python train.py --arch="unet" --model="class-conditioned image diffusion model" --dataset="reaction-diffusion patterns (Gray-Scott)" --train_examples=95000 --image_size=48 --horizontal_flip=true --conditioning="class" --objective="epsilon" --cond_dim=128 --targets=["palette"] --num_classes=7 --cond_dropout=0.1 --norm="groupnorm" --activation="silu" --weight_standardization=false --pixel_unshuffle=2 --widths=[48, 96, 192] --blocks_per_level=2 --scale_shift_norm=true --attention=true --upsampling="pixel_shuffle" --init="small_normal" --residual_init="scaled_by_depth" --optimizer="soap" --beta2=0.999 --lr=0.0016 --beta1=0.9 --shampoo_beta=0.999 --eps=1e-08 --precondition_frequency=32 --max_precond_dim=1536 --merge_dims=false --one_sided=false --adamw_lr_other_params=0.00081 --grad_clip=0.5 --steps=6700 --batch_size=384 --epochs=27.1 --lr_schedule="cosine" --final_lr_fraction=0.1 --warmup_steps=670 --weight_decay=0.1 --adamw_weight_decay_other_params=0.05
Rows from block 3, named by matrix and row number. Rows with one number belong to one channel. Each number is 500 + 25 x the weight over its row's rms, rounded and kept within 0 to 999. All counts start at 0. Numbers have three digits each. After the name is the row's rms in percent of the matrix's.
# convs0: first 3x3 conv (model.enc.1.1.convs.0.weight, 96x96x3x3), inputs 63-69, a 3x3 kernel for each
# convs1: second 3x3 conv (model.enc.1.1.convs.1.weight, 96x96x3x3, transposed), outputs 63-69, a 3x3 kernel for each
convs0.0 094:441463478506474468503500481493458502484516495471476474485466499526529539503478519459515536491486518482511541526479500479529497493524514480493486501538475497458483498512516511505498490484459
convs0.1 149:518489500529423526496526493510500507503458497513526503496507515511558501469457497504502495514484522509487504481514492491507450496475512487501511521499518514470509503505503487546529515518499
convs0.2 125:487499497494523471501508542487476497474443500468486493507519500511446526517528497515501536542414535506428506504512499513475542500500507505477506501531520513504471494482486494481469519457520
convs0.3 089:506547505478492469507504501504487514553463515494512501488472482521427546472497489522498528518414487478508491510479500506541481495510462488512520507566468481505446490494534519510483489519516
convs0.4 086:525477496511543500471525507519534515502478514501489508478478471519473494483524511527522514504421498461466512465504519517538520497524503518540497526506493492549500489491509486512510495508509
convs0.5 099:528491489496482494503500535484547495521481509464513496474521506466514509447554476487537515505535504492423546490529517499517535505562521502470507470556554498543475519493479513459521477580495
convs0.6 108:489495480481491486507483486511503511522524493504527509490506452549482460514466479451511475533488516479472542522478486498504499505515483481484497512501479495519507487464499454485481512483489
convs0.7 085:488456482458490446531483473501527518540507526534519513533490472528492511507496503484492486491489502543521530491536495529512515484533496503505467478511501521474500485495532487521477480504487
convs0.8 097:535506518469486483504456520530535512561492513484478503481512527515474541519489507457507489533447523518536522493521502491503532541511529485498497564526524501463454488487457462522495513504489
convs0.9 092:529462494537476503503498489491484501591523519516522526469498518544509476479526472491548511558442531479500482512499521502459505510478511485483510508541475461506496466508488491503487495486472
convs0.10 101:506483481495486464508490527515496516558472561479510536512493511494461491468491509496466521463467550503505548496437480521510526519506531488481481471466530474482489509488490520504448518498482
convs0.11 090:493537506548538500526500501532517522503508488545492506462499506488514497532518512462522505537492477487430489484553532515588497520523511470518515505477476541488529505484511496506511506507492
convs0.12 102:491501487502499493512491502468459480503432456465456461486460488462487473474489495497540491496529496504477501487506522523477455525477475511500508499521516510506512495463485507472486492488487
convs0.13 088:512473498513538491510464485499531478498526472489493477498480471506471487501531485506436444457559465487438501515501530518531458493502536510462471524548481528501519494486507469487483468535510
convs0.14 091:500485483503527508480518521508495495529542502508510503515529505522603527499505502494518527521652528545504529483531511511541508483484504503515497490549470503511507508512503500567482528478496
convs0.15 096:491478523542490524509531480438485526562521489486473476525576513524495515516514523544564530516468530517515485523493524503529519519514527527486516489528494493512517498453472486469477494497477
convs0.16 094:521486516521534525498464478524482488440488456498529494489524471494542473490488509489422494534508571516526480531542523493515501490454509500521534479510522483510485494506489511454501487490473
convs0.17 094:485478485498535475519472490513489516492580527541527505485506486504473528509516532485472503504494499512548485474563531501544525506542531510482459502503518506513473516479504504491491472468509
convs0.18 135:508489500510532512518483489492495495475485497484507494477482508542557511505486505473521488522518519520506493489490506499516490512531499512504483546457502534459492481492480490442501500464492
convs0.19 085:509495506508494496533535508540501472550516498516512517523488506487488497494472514497476514531547552522487485505557436484461536504541538484502497495511576504476482499498470496427494503472518
convs0.20 093:484490488478593512458485496514518513482551500498497527463453499477464527502483509453508467530567494500512475482539492439483506485497535495511501518534498517477534503489495485447502494495508
convs0.21 105:498533498535483528511426501541523516447530542499513517538531532517557541503503526489498508523521510529472502508535534507515542527534529500491514520486558474489525486473487507492514501499482
convs0.22 098:484559473486543512506463508507506495450461516508535505489536492462445561503514499504524520524447493510536472495578453492452515501503482478460491510494496534540512504527486509348472479477519
convs0.23 102:548558529522466498479503489482494479460525524481505487505486515493515515507496528454533480524516467532537468518537517540517478511476522476505501512490477515469476508488495502464471509448522
convs0.24 120:490498497520448488499504505504509515484544499499501509528548506493551490477492475486492481473503498532526494499454516494500512514528495505530506502513494505496493509452502505562498495503492
convs0.25 086:498476499502473504511509472504532518580558514531514518509519498487523471531562499549492481472550511524480469502579520504532489523492468470483481514479484503506455514491503483498504509499496
convs0.26 093:535508493544610534490540493436426479485549513533495470467491510472500477510530482502530475497506515444483531519465514540563438528511498503530525511495496494505488497500506508487463501496514
convs0.27 131:493468500499435528510507492514503492447473514505520491489497495505559476508459500507505516525575509525465523481489504513585483520522503502488504476507478491452522501486496518442515495468501
convs0.28 107:503523515505464513504502482493467505491457527488496520494538492538526520530541495487488487470419513519481517490490506485479523487517504487523504518484477492499496488514483507446500486472484
convs0.29 090:451460497485576480514524518475546490488515506523488498469501507486461512505545506533489486516463468533477506522561487512578499482435505477500532512469474519512510487494504515585513486480492
convs0.30 081:486458492488474451498488479526497501496511510495534519520541545527493514531477502512509500507512509507525510499509478492528494499491459479482491486534485460478476509518457477521535490454493
convs0.31 090:436507463491547477490543500508506501437521527529518505459496530449512491481463460508474489445513526497519490499536517479522510524491499491519516504532467486484472491500473495489500489498489
convs0.32 129:494484496473483519500512500514485527485397503487521525496493469475537465495469477464538481494459427491533492492509478505481481512528525497492487500546462495507522505495510494490468497501504
convs0.33 092:517458492503464531497520507525539518472556519490512510493516491522490478505484520509546496539512505494473503528480511489504565521526499513526513495581500510490460499498483512512525490491499
convs0.34 096:456472476449483493506559496454509519570502533508579534500486486537542485502518492501505514509507537517554484484473528501556490513460494499490489479487480488572494477482479506542511510492507
convs0.35 113:481487495484531501507528495502506513505463513512531496498518539502569546498558540485490509462572475551521515487510516492510504521480504500482516509475487502470508500529501508523497506518517
convs0.36 094:492465483476435473498532522508503485586435477501508475521465513542484501518512472524522474528399462471511545500518516539526468484479489480520454508524480499515549500477503481501507485504517
convs0.37 090:519505515487536490499506502513487497485472502467494501495522493457510474517461496485521527492447500509536506506469516482440493518498520499521550483501506500483515500461478501557528488477486
convs0.38 125:516475485499499522522533513533477491515460482515490508523542505549538494488517484513521483490492484505530514508513511501502491522527508483539514505459480493494497499455503484449463489495486
convs0.39 100:489478506513566488510523509487454473519419513483458484520526494541542478528489501491504532495460498502479528463517466456540453505474495483496495520523499489481515491493513494451489513499502
convs0.40 097:513484478458499483499501514489519511518451491486451506501533520502466503520447503503482481551444471542482509504514430538478462518484507497492515507472506520530473491507496484447472511457514
convs0.41 094:488517503510411500481528496490519481499480522487483487508480483477430493495498463436553460546501517472459532504515500482535474489499500527487467452486495507517464497499469484499517509510482
convs0.42 095:529467496504502520517512534425490506518526484481455515501483490495547447469493515480476443515485490478468517483461507457531518499517522518506482506510469486432499495530505498519507511481555
convs0.43 090:515519508513535495488524536517516500538528484489512489519475460513485444496502483472479511525535444458443490508537526495521526501512488482481491501502534505539484494501482526482522489480458
convs0.44 081:507519457513518469516512512510486507497444510513515505525504505484532530499513484524503504546545488491514458506495514499512473500495490479536543507415487495517501491470436475547482495497518
convs0.45 096:510491505493510486519549483528511490511478470502499531482498497500459464497513492464546496496495439495498488503521469507493427501507510466474450548519497503522524510495532531548467510518507
convs0.46 091:522445495492491482483498473483479516501540483487482493481487506503486498503458508508510501466521427481495495450464488490469502520481474490536530502507524518480505485531501496440533491530482
convs0.47 095:487472506500509488483496501465453502491499479471473497478473500461451512506513502503499513489522492517506486485500516505553508481498511506517502499362510506517510440480478457416491511487490
convs0.48 096:523552516460440486483488482518521503509443488494491494537494498489516446530500493584536491513514493495492525539422532496472480505517448446474482488540505495490520495480538510501562484549470
convs0.49 095:493523528474469489492490497517499491481449485504512497508444475477487481489476497547483510500442453513506474504456515482489511493512534533473506513519529528518521487486495506532491457497481
convs0.50 096:540447520479549520491517504511527507491478552534515508482436496456505464493490478530511521503510636506511524481507539482510527504514491488514483455512496504505502503516505473554481502534496
convs0.51 101:508514491480439489504419460495479499475494493474518493449492486462517479499503513491522529476460504529514501495503478462460488489483499498495506523483493481503505474493489523472479497484478
convs0.52 089:501508506528524539517477498496482508477412502510522517523506504475414528536532513472444509472508458520491480496503530550499522502534493507481548478479495486495477512488501516530487484488504
convs0.53 122:499471490464420514495501518493474505477441514496524490506509499505549521520511510503498523535525490495482501491496488488458515483503502512498486508434488515479506500479499500431482505482508
convs0.54 144:510495508495499481489520489508455483496441486506504502500480494516466540488502513509474497504550460504465518497520492495503517486472488525499539499455522504480507501482490483539523500491485
convs0.55 108:493497478479476493477515473482470487516526494509481481500486494460554484480472495491499501509509504506468510492493476505510505496483479494477486482499551499527529488500508487534469441577501
convs0.56 085:525524500517497475489504513482522493452480494476497508498510503506458511486511493523470501535502496497492512525536499500492513505522479519505495576525518495542510473485508430565490486484512
convs0.57 087:488503517482492513504483503528519505468484521495525507522480496496451510499490477423473517516465450510437522497521501489501498524510481490515502533497505513549495501498470503469486486528494
convs0.58 102:516519500497537520474520512468479495508420501502509480500502504450502491477477497543505504501475521451529509483492506511534537486451497507501487491513514504497509530521507513533527478508519
convs0.59 096:523447497488473519525504509460510495502399521524536497488456515490482497474505501485490464474447475522510462482495466506447497502449497506496504506482464495526505492521471527561464492482482
convs0.60 086:496498499457561483546563502501513515501482497495458518454478483464554484494483522514454494512621475487487524518510501470560501524500507496515510483563495497501461492493487497536506490465495
convs0.61 101:515508498487513518505504530532503506446468496488553544510480484481501515484490515475504493431512553528501520521461490503522497524504521520480489515486505517490517523503518510441477508490510
convs0.62 142:520470486483502525514510478493477498506540506507525503487526511540489479506508514481518496525492523496512523512492496477465562504472502496540472476568431502483499505520499481432534500501493
convs0.63 086:470524494510461478490489533515489530491444482542530468492492529482525502491499481503509500499407509496508524477448507500557522515506496486530512479569480485428504518484526525510503487516496
convs0.64 077:479492505480483506477516521506522524526487525509516483513499509493482473475489515502496503507510503523494507509548520536573507499495503525524524500559493523529525492472475505470508490492464
convs0.65 092:526470470500506498505530519519499519525515462476430468475457516496519551521506527474481498512491452514462486503524523493569414483473527488505481501482588526515487519520494504526538505524497
convs0.66 087:482469496488550495472491515513496490487530498474508494501518510490502497511485504464492480487588472466466502484541501514529510514495466535499512512565457487454516494538525473541469467451490
convs0.67 091:501469483522491510506548467470529513512437506532503500477533468499461485478470492501570481461484518487476498500566555484478482519425512498473459552527485494486523487496481484480457497485499
convs0.68 095:478566552510536511488515499526508509504507499528535495517479498505530491494558503513548481470597477529515482488502484501575564478468505506518492488499482499508456504530497515536482494481500
convs0.69 088:502527500504528490509477484485545512489428515503442507510500485519468511542468488495553488456462496522432501503515486517440525523478495482509487527511475480473527511458467501474529495556516
convs0.70 097:492494498513559514503500493496515520549506512533533480515466470528462544500490495562544506532460536519491518499462498512451503510520503510504508543514473508482455479472533516508489499453511
convs0.71 092:496534501495465457496474484507490488466468468493503480505471469506473511498492520494511469464546509495477505506489490483525536526523503496494511503520495489517487505525491465562481489478508
convs0.72 095:488522542506542463494469501548509504530564511505493502554499509543510497505493483507521543468522502499521530498508471502493482547518493535526510489467516509521500489544485526507533496503501
convs0.73 094:553544504515528489493444481452541514552468503520503497488478503518486504532508497460482492554499523483510524469446499514475500478407494477464494521475468505511523476476501476567516521522503
convs0.74 128:490478499500557494482461518524511498527484473501534499521466495523458517477561494499476508521592523507455504492502497504535482481518490501502530503434507518526524484491491489470474488479513
convs0.75 088:562529459550474488507515515513515522516517525516484505514524506502545506529517513517463495520534443497504491474505494467541541519505474518455504514490536483485525515497530515547495513523497
convs0.76 093:525547515587464515520432525525538525505562528522501471500539522507545453500515504502472492516567484499491490531422555495478491519547492485494494469456478507541523497502502491496492502494508
convs0.77 121:491478487512464517484533497511509514489453505507494499497489479506505490531520512487486480519466518478517470497519504462565478494490463510478516479513470490447498509501511506546509503504503
convs0.78 121:514480494487504500497498468525502501496516489492503495496488467489481468475473463529471445544578477488494469512503512486543498502477488460534497499497472485459517492488493477510510494473491
convs0.79 086:539510526509526526505511474512551521476519518530518519527496513534457540472503487502544504517618492566537481492485529526515504520472489509497496488490455486490521503501482470500506510510499
convs0.80 105:521510512506520453524455496475511493468472497483442514555511495492494510511566517497492493539492502506465489510502496498500487494496519485498491483541507525486483495482496485460472499487483
convs0.81 098:488472487506482496473501487531523543567450517501529493504469528485510545497520521516509528522496507492504479541472488505569487469473489515512527513539444502519523518485488504538498501563503
convs0.82 104:508504517512492458498516479455528495537533532514526487501507463518489509499553490471511501521524510486527460523530461490505517478521466480495515513451447471488471492514518481499498490529489
convs0.83 098:470486478495509515467508508509529500450524490486400474504502502472484488513459500474498484510594473461446504542514466533450465487459456500488483516464508473486451494518515511563552507465491
convs0.84 092:516496484545538517525503481467435484506458507516497509496489474483487491514555508514496500472403573474502504524497480500490508510502513484508518489486460537535507497523505512496505487460497
convs0.85 089:512524474514482482474484477488441508517464504511498499507451510461453532514469543501501451510509516483561505489444531502467508500498512520533529507489540497553514495538492457452548479532474
convs0.86 086:523477508446445518497472487509502474519496514459447482542520471476439559482481498526512491526436467538460458512467510484514437502459491479500510488502499535473500493462496477469468518536461
convs0.87 086:495526481487456483487474476500556484477470481484494487473475487482401479473490502425510482502522451438421469483487505528508501504521509491456515498419528503494527502479493496488483499461514
convs0.88 116:492529545510550558497510495462490503488441569492430404498469508514472460478525550501493513525484554516505506501489518511516495505492506500511549511515529494511507501495497502506499489496497
convs0.89 090:505480528517466485503450498539524511477474533478504508517489479474477543491480515499477473491452536507488475499473460496516476461508522477486534513596544488480498521505483490496524498500474
convs0.90 126:483510489531438516536498496514528490468404520493476490504514493459501507506505502514522508519402526529541522509485513531476510516526499516482516502525508508543515502502486499401496497493502
convs0.91 091:496512482488479502483480493478474511480472523513477507483542519480505514520516533464551468507510483514467496509532515539543482492499477489527498492454535515498502495493496504544514454579497
convs0.92 093:502503488506520501478454471525496493478373459445520474502491492438513516509512496508559537516464515456486491511509451493508458497520481507507482499502515483478469499538491531482515494521470
convs0.93 091:508500517449460538473491497502500508478516515539532505487505490545553514514476515502507484480529496490511462509539509511532495509479511494519491461533456478475478524501523518521513506514495
convs0.94 087:507528536492517485494472478489466515533429481475531508481473478493494511488503511462481529503494497506412528508439494519483534487497511471533490521485479472503494509503497522461521503519544
convs0.95 089:499488485533542496465489528574446470483481471504533495521505514488545449479495489489468484523503478517445470498518480484525515491523449487522546527517502495447484497509484529498495460514495
convs1.0 104:497546500494554521492464515498503497514502471521497511532475484496469538506471465497450518495479511516500498503505545474549476503529493515529492492537505500484483474541528531540506496517475
convs1.1 109:491500496477551488472476502499515517503566516502494497495523478512332493510498499501500503502463512497517497491501505514512498484493514492522486509493511514496495487489476494513503495485486
convs1.2 107:498557505568526505486483494479498503494458520497486493474468512473503509495500500501535470538480520494499483515495515477441502520511510484464492518520470527503523504553468483502513510529517
convs1.3 095:477513500486536484508527486478506487511535526505533458478475459546495496477491517487488508511521475492537500509498481546506499515482491555514505525556466490514521490538486559502495465521502
convs1.4 104:526508508495479507509503505482490471508527464496486468522497506473525519502476479522497521499506515461502498491470513511594523508504497498477516495535514523501504473533501487471513495565514
convs1.5 083:524586493474524511506477493495517523484528532494511520499500508509477520514527532521521502445475558474515499519504488489463495487472483558500488440452487501522516487458528490525488488505466
convs1.6 121:515506492525484469495510544500556500509493499495498545494507492485526490507510525498522494501520560492506454496514462466544506512485521492470514482528476511494529510516466472503496481489498
convs1.7 087:456546519507529491538522524498515503539533511502513468524480483508493474483534498500506504485521513517532523500503505530504508519485511477489508549587466481521476505495472437408520500496479
convs1.8 091:458506486520545481492476463480497513524491514501511509511508490477560526475473452483471483493498505479516516512485449493508499496510496532547487532499474485434470451422486498490496558512538
convs1.9 094:480520496498496466497475515505454509469503484502482521526552495506476498523493513494487522489462447486467524515547491457486511500504510518497457454511465497494480515426496505582494480535462
convs1.10 070:506505487538495482494492505498508481526479506518485485479500490524473524517507496512494488484500491508489495492492484488483536514529518486533504475517500494483513494532506546499453484516484
convs1.11 092:529511503513518477507507520511501530491535526508516499509547533498522469502523535526517537515492457512549510479507520472537479488460481496494536513532537502483518472490485463465515505481480
convs1.12 116:502506460469437538514498494504506508484498518506486511473535496504506453509560506487462481503426506494524497499501511515483468458488512501534486503480477476502499532477507524395520494517508
convs1.13 083:435459517481523515491535483491466493516511497506500522526522492473504488502487506489478468490444529519477488520483496499467471505473486518484485446519515500502506531537518526529513477453486
convs1.14 105:511516517504573525500529514498526509527585486504509498512526506527569547525511490499538513525542519513523517494513491500496504493500508501474500499507506499496503482462474496425466481474497
convs1.15 101:478522465495554490511456466489518485485497498492459481523518504503558493500522538504500483504471514482518533476497476487500485484466478505469506504519514520500487501524501511527471509516485
convs1.16 103:487507513562493474526508482483508487516482522472500530501524482431534606507460529481528523502506472490528509506518495489479506488539504489475489480527497499461519517506521496469457498518457
convs1.17 076:482508486532526513514469520488512514494510474524522462480509516495507470511495517508467506489490507533495506500458512526463512466428530491468499477495492522555453500536512441579492513512504
convs1.18 111:514504516515426541503488483500492497493511470497488497495503505488549499498502507493508513497496505504490497514494499482443489500493493499476519484451524500542492521500512492445500499512483
convs1.19 080:495464496471523462492526499513492504505536473493512453521536496478482448466547505483497494465496487487530480492456509496517509537481511500537511478500483524526506463505488485550497512509512
convs1.20 084:507500516520456472506443509494503509526456512517480505520487538472545487518511524497511516498491482524515506521493522487503502501498502486485499492514479486498507461522522461470490483531509
convs1.21 102:496488513532518520493502499518538504528518533500514493518496513576492542513525481520512517535523525523482503524490493532460505492484515474508508541511509474499509469480499389432444469479477
convs1.22 088:514530493453530518493457480501522511524399518471479510484487522477455565492510506526513465509467482468551490494486493504481493510480479466517500519511505483509504468479520496619531517445549
convs1.23 097:495479490533523494504488488517512473502539466493496505517490481460453531500513489510472525515455509522500515476523531480527477482494495489502527484501523506501484477527504524562492483494501
convs1.24 126:494513510515465489481515542497497508510517517492535511501483510528547506499467472503477495512507518485576510513514499486466478508439516511539495505431515485476526500519491512483457519494495
convs1.25 101:510462482453538535498526498481489506516493456491476513477499495524473475511499470480500487478499525489465522513514469523588464513517486483482497501507528515523496534516488490575510539511495
convs1.26 110:497533532478466494503480484519502499488460462492490496528515486537507542492532525494521519505487490533543499501518493538469497482454481519458527500537472493477477499503507525383492524465517
convs1.27 130:508469472493443484507485503509486520498441523497493502487480487483570495502465490511521483469548525496471491507541477496516483515514520491474488496421469499501520504525476512526493496545512
convs1.28 106:500497521499458500490489493502484500492540518508512480497533527507470519510497499507522513494504464505520498483538526505583499486472487498514503525488456498498492506498539460543474501454513
convs1.29 105:492508509515456484476486500486536519498476496505478495494471484473532495502476505503491523523420476504478496465499480468486517500477469505475477510556527506492497516507511527418494498493530
convs1.30 070:536480537490463461500547476494475453485538466502481470532500507493472501523464483513466505445448475536486506513495473485502511503481454520521527537464509490512510479547485508511564508534491
convs1.31 101:494484530563471500525463525496457494526388500506488529496489513461545514478529512494501486447592450484514481516481512486539525474490504535507525522499472502488525534528534468509504497480514
convs1.32 115:528479498433461526460503512520504498448521518472515503500500502559488517522512486505506502464516523484530502504479498509470503505494517514499496511424518484509515525497504531415492531536477
convs1.33 100:504510524463524526491538502502491474486580466521499531499491531527448559499464534488493501489599499486464503483482505445495505497473537514487519503462486503486493469537505466568469500512498
convs1.34 115:528463494476460580539532523499501505524519535515505490507495488489628495495507454464551485504479493510514477523509503495452508488524503527468498488409513527514503493440473503499493489493521
convs1.35 123:510518518488423547532469535524511513474414549510493511494524482525504530494519501495493502467585492479518511511512498478496513504467514499529498498409519504511516505510497526372536510537499
convs1.36 097:492524500510508486513508524496539504472528532493535524513492505466479565478488498482526519483483509491518505499479502508487487512497489489491474502473536528522494481505459541581493534544528
convs1.37 083:507505532508465521498541498492485503493442542487520506501490509497535497463534456511457515523513453514467502502490515481530534486529503498524485488462526487475485520511532506483527484548507
convs1.38 121:497469483467492515454585489486488493494502483488516494509475519511480477503526444509492506483521533506508488492512508501580515478536504501533495529494518503463499522471510492574528526494520
convs1.39 103:505519498522534550479474526507525471527499497505480518505547475509546509513483533502475486500563515514584482514486489508528536496437511484524509488482513507526513507504514512512510502479488
convs1.40 088:485484526515560516480508494503475527514503462486488501538498492523477457489481514544468523527519494498501495515499495495520459523493520536467489517512501505501488472544484544541527479497496
convs1.41 086:480508504510496486513526521491471517492459469484445518495512502522481506500491497493488493482515477475492512506491505464441481476490522531516496524541503506489515501500474460518522524544522
convs1.42 092:487486474481504516495524452494501501498535498500491466480503505491497555508474470498506496479558522506458497509448494431464530514541484514517501489484511488518518467505514570493497502452494
convs1.43 089:498534463501474507514528495485522492504500510526487475497506524493499474504522429489508497501472501526512494517479512503449517492500500513457516505482461509500515562513527466501451523460475
convs1.44 103:459465524466512489477498512526523496525488488495474496482533504512539508495507493461510503481561488479508477521480484456498507492540494529558501508466508532505515511539516520548487487475477
convs1.45 089:526485506517484527501521494500493504489520512504504512460540504471536502482558486502498482528494515492546482501517478540481480510537494470554499498510502475509486526406474559424482499463516
convs1.46 091:516463506520534503516536477526505496516484480516502518511432493490478486506509544500474508507554514521513493487489499503544500520499495508524468503527493499487501537529517502566480524509507
convs1.47 128:483546493525517464505511481505482474489495487444473471510507481458483519421537487494519505509516502505482481517512526466493522459437493506469474476461489473511515511480480500512474507530488
convs1.48 086:544501489507508480505476508511485520508529504496497501516531532519433487491515521486514525471491504502508487527494529488489528484549492491541497503472497498547519543472511439517543477461459
convs1.49 078:494519498461535492502481503487501497458485489504503505516476481503478489487514495509524506485470504543518487494541518520490500483497494510506503521527479519487506479501506532450495530533499
convs1.50 093:499474513521464543497522504528488505496489485497517492498509494535562460495482486502514517512474544513524498502523483494528502481513507475483496519511497501442501498455519445479546503521482
convs1.51 101:486552484467579549498508497511507489468530484495503519496497492467408475501533493491481495476507527488509509473524492509572490506468481483490517504496531488528510497517523510498482503450490
convs1.52 087:507481495508516496489546507509486523528464500527462479511457518478450475557456519502494495519576533496551505506519510527506471527526506497480512479463492503486507479501471508553480485480474
convs1.53 129:503530504514460518485539504522514498495545518500518514494551521507506514512530498503507498499491487496483503479486487516543508518475488471503487499458498503491487490475488499453504498527510
convs1.54 121:505452495514544504499527499517498513499489504507473495491512501449501479489494499512535511484453526522457505499507497512559495481519501467495497531588500478509485499491513520583526480470507
convs1.55 103:507536493535536463529466517492509520529544492476500488499466469463532530494485500527474499496583461514498521482481482503436491493489492497534511516534483460524519528551494500456475527513503
convs1.56 105:505488492481487485487524473489487481509459453542502497475477527513499486571514501519495528489509531489496487480491499545468513534553494476508547505529492550472506473454517494462493493486519
convs1.57 085:507533525471562506476487459495519516484506500488512487494498515501496502508501476508513505470588483491432504512485524533506507486478539515528499495443523511511483491450534481463454492522502
convs1.58 106:466545531491510488503501507480515483498501506502517494547503499514488487494505509494487532517491501511477506493455501526550527512488489478462506508544509508469496450467516507482496481477503
convs1.59 093:499464501502460503479514489498513527500451485484477445511483557477490482506517475511528493514498513508464482509480506500562522496526495520479523504536504514505517499524496529510470491494497
convs1.60 080:476473483505427472479540515495481516530547485487488492514490523492538524517476471503513488520450482506510499475514505481465475494553507512472468441509494524468518507499495522474468495542501
convs1.61 114:519498503528441528517538491465501490501543505500499487491521500497486527492516486500495489479559521506504482516515483493483515520521504511503482543478487488554491515523507505562499463469484
convs1.62 099:489508493510502480487501491509492498510548498505519475514509511497512525504498492519499489501485501517497498494509495490480495481492488497514486471386513483487475490506515464429477496467513
convs1.63 082:508536472503531520481497496517537537472537476474486480519480472539593450485470503501498485510511501488454500484513505493493478509535511449562523463503469520488511484450511489550487463530501
convs1.64 090:475510518504440483488485513470475471505404487492482491531497468511476535494510466483488503520468468489508527493520517529449513504530485543501495517552468516502524492493532519400501482522528
convs1.65 082:462480496472455510541543489503458476518513513532538479510505480564493495498440465520473491489456516501519508516511512576496495476494492570468458466480498553475511466481503507439452500520484
convs1.66 083:489494491488553527527522496497510532467537519523479483487532503475527526500514468492505520522503523489512526521490537492507488496481519538476508486493494517525474490549513550464490467470549
convs1.67 089:490483467510486485532500482495502479521414528504512508518457495485480456503471530478513504489473488489504485498541495503507534483458506505497529538505514478536497520520535518481532514482530
convs1.68 097:523478508527464505495511490509509525504484481499482498511515510488551485480452497517524522491534534500488510466512486467481499527478503501500481483496489495479476484477517444444468482464502
convs1.69 092:464493502476474524489435499485520496515511448490516484493447491498480462504505498496464505503456521484488521526483489528489507500493513506536518530468485514512484479471496453528506506518492
convs1.70 091:525455482547474500528534525498511508454509562501517517472510488481509526478505494498486511546513517510463485505456501493552493520550482547494522520483489487477497496521479483404460444506494
convs1.71 099:496529493495460472499507527497477493505480507492481477511453489505486495480490511486484519482530513494501502507518499518501501515492481498511521481568497512479504495520484513521520494500509
convs1.72 105:514536533536480517475510522520493519500469511486509497514510498480508484492515474496517488478488523485484502497501473470517558485442533501515511472474502482473503500543486492543540519503515
convs1.73 103:485506522536456468513380479486517525499468552504462486481468524462502528508533524518513520483490492514484508475534494446490498515497499478455525523465489521486530505534500491447504508532506
convs1.74 118:519506519519438488500475510518538487489468485498499508484499477451555501492526520517542500502519482495503489489471487499545525509472512491503497490472512502484493489524505533482491503488503
convs1.75 082:513465466480468511474470534524519506477510484474530540505489511519475524488491488483476510511448533487453477514516486537522470496527462518473485525485473506451507492529528493487491516546489
convs1.76 105:479532500473497500506476502490500485498565521492505508501509501511526513495526497493500503487545503503471502488501474517448469489537478498446499525475538504538532505467488508511546499500488
convs1.77 126:482439480493591478513522497516493506477515510530524516503495510511467502504464496515540481488435491516484481470481520488560480497464492511518493501541491501471493511485507492645532490495487
convs1.78 118:506499497471384519516493502503496488495407527504522499493515508546532505474505491490520484514534504488507490496483502503521502506507500499490496514397511493496501500485526540430492498511511
convs1.79 082:492536470475547471479499486504527523496518495523516498525509485475564484511505508511507511490508489516491491512518498454483470495491510493527546525504474488503459499496483449423515499522470
convs1.80 115:493503519517507500502500471493520510503551517481492471498481517494556467505494515497523469537494506500484505516477517493580508499534491488483504449555488484556488529439497495530502492534518
convs1.81 100:527534508468494501514532528496488493491564479497534495504529492490492502502530468520548487532509462525494498451575509472460490507510486463481476506545464521486505507446518512546483500499515
convs1.82 091:508462486518560463465524496528525472488568527474528505481499501521523466526466486488512487552476500503499500487453501511541431505506491474485506517515497496452513515495485479501493495505515
convs1.83 119:488532505542484512488513497496512490522516495527505489505484507496543516491499524480521493540463458507498516513491547513417500510508513530539501453469518492526477508562509441485528531478510
convs1.84 081:520497495493511476497505447506515485477531491499518510536539478448553539492513498522514483489493498488508478512470474518530509508493503504488459516499532495522530499450517479506419521435501
convs1.85 082:525525525513470450504501467498495475488495471505533474522521484524441508477518475510518509503519526526492480494473499540514500506495506521452477486497495512460460497489508444564547511460486
convs1.86 089:506514477506474497480528538513493530432471465516501508519459476517518478511502505535463515494436505506494492533538494528553503493502493472484481538547508507461490486498540503579548512498535
convs1.87 081:512498487506477489490504462471475492480526504505525503492473495468517491499505509516536515501435521521490496503516511507392517487495540499535481494475516488500503512555520522464472490514517
convs1.88 129:482452511562536477511507498500443502549515471496516491472485511466489520454484517517510500436536502472534489476489504525466494508507506489506500518519500478512508513476488519509505500500504
convs1.89 095:499486497500488498522472503479507522471587499505477533489517472521452519497488519522520518447507523499477489516489496480508518473500516488485479548519485503479507497501521472531485487489521
convs1.90 122:500514498511434494524497521499514516478542505519478520545512506529530533494520526509493511545436508521503520493492497474426505472493496505504497489405507508472504497516515506510525494454481
convs1.91 089:469512499516523483507497511525520488533473505497477514495508495485437526486480529503462501491499495484501507525446515538502505513493498503522487465530464487473483551486506487454518504514513
convs1.92 104:507515527489478497486490512499469515505531487500499509480531491474424555518539541504544497479459492518522506510507533493470526509446543497500486501557475512465479538512519508520504499488502
convs1.93 107:505472491472543506493514469506521496482553478487489499504540476526527496496491488510507491494507535500489513504455495517567467513517485491535528515522525484524513521498484482502467493485515
convs1.94 096:477490500478472509533502506503520542493431510509497486495480484531502530465495508486508513506498488490522489491498483505556502483495501514503491482469494472497479526495481537508541497465504
convs1.95 102:490552492514482496491495502494512492527513528511529521509452500477545561509508512503531486455541521501535496521557509449506508494456511471563524515457472494466482493466495496499485513496493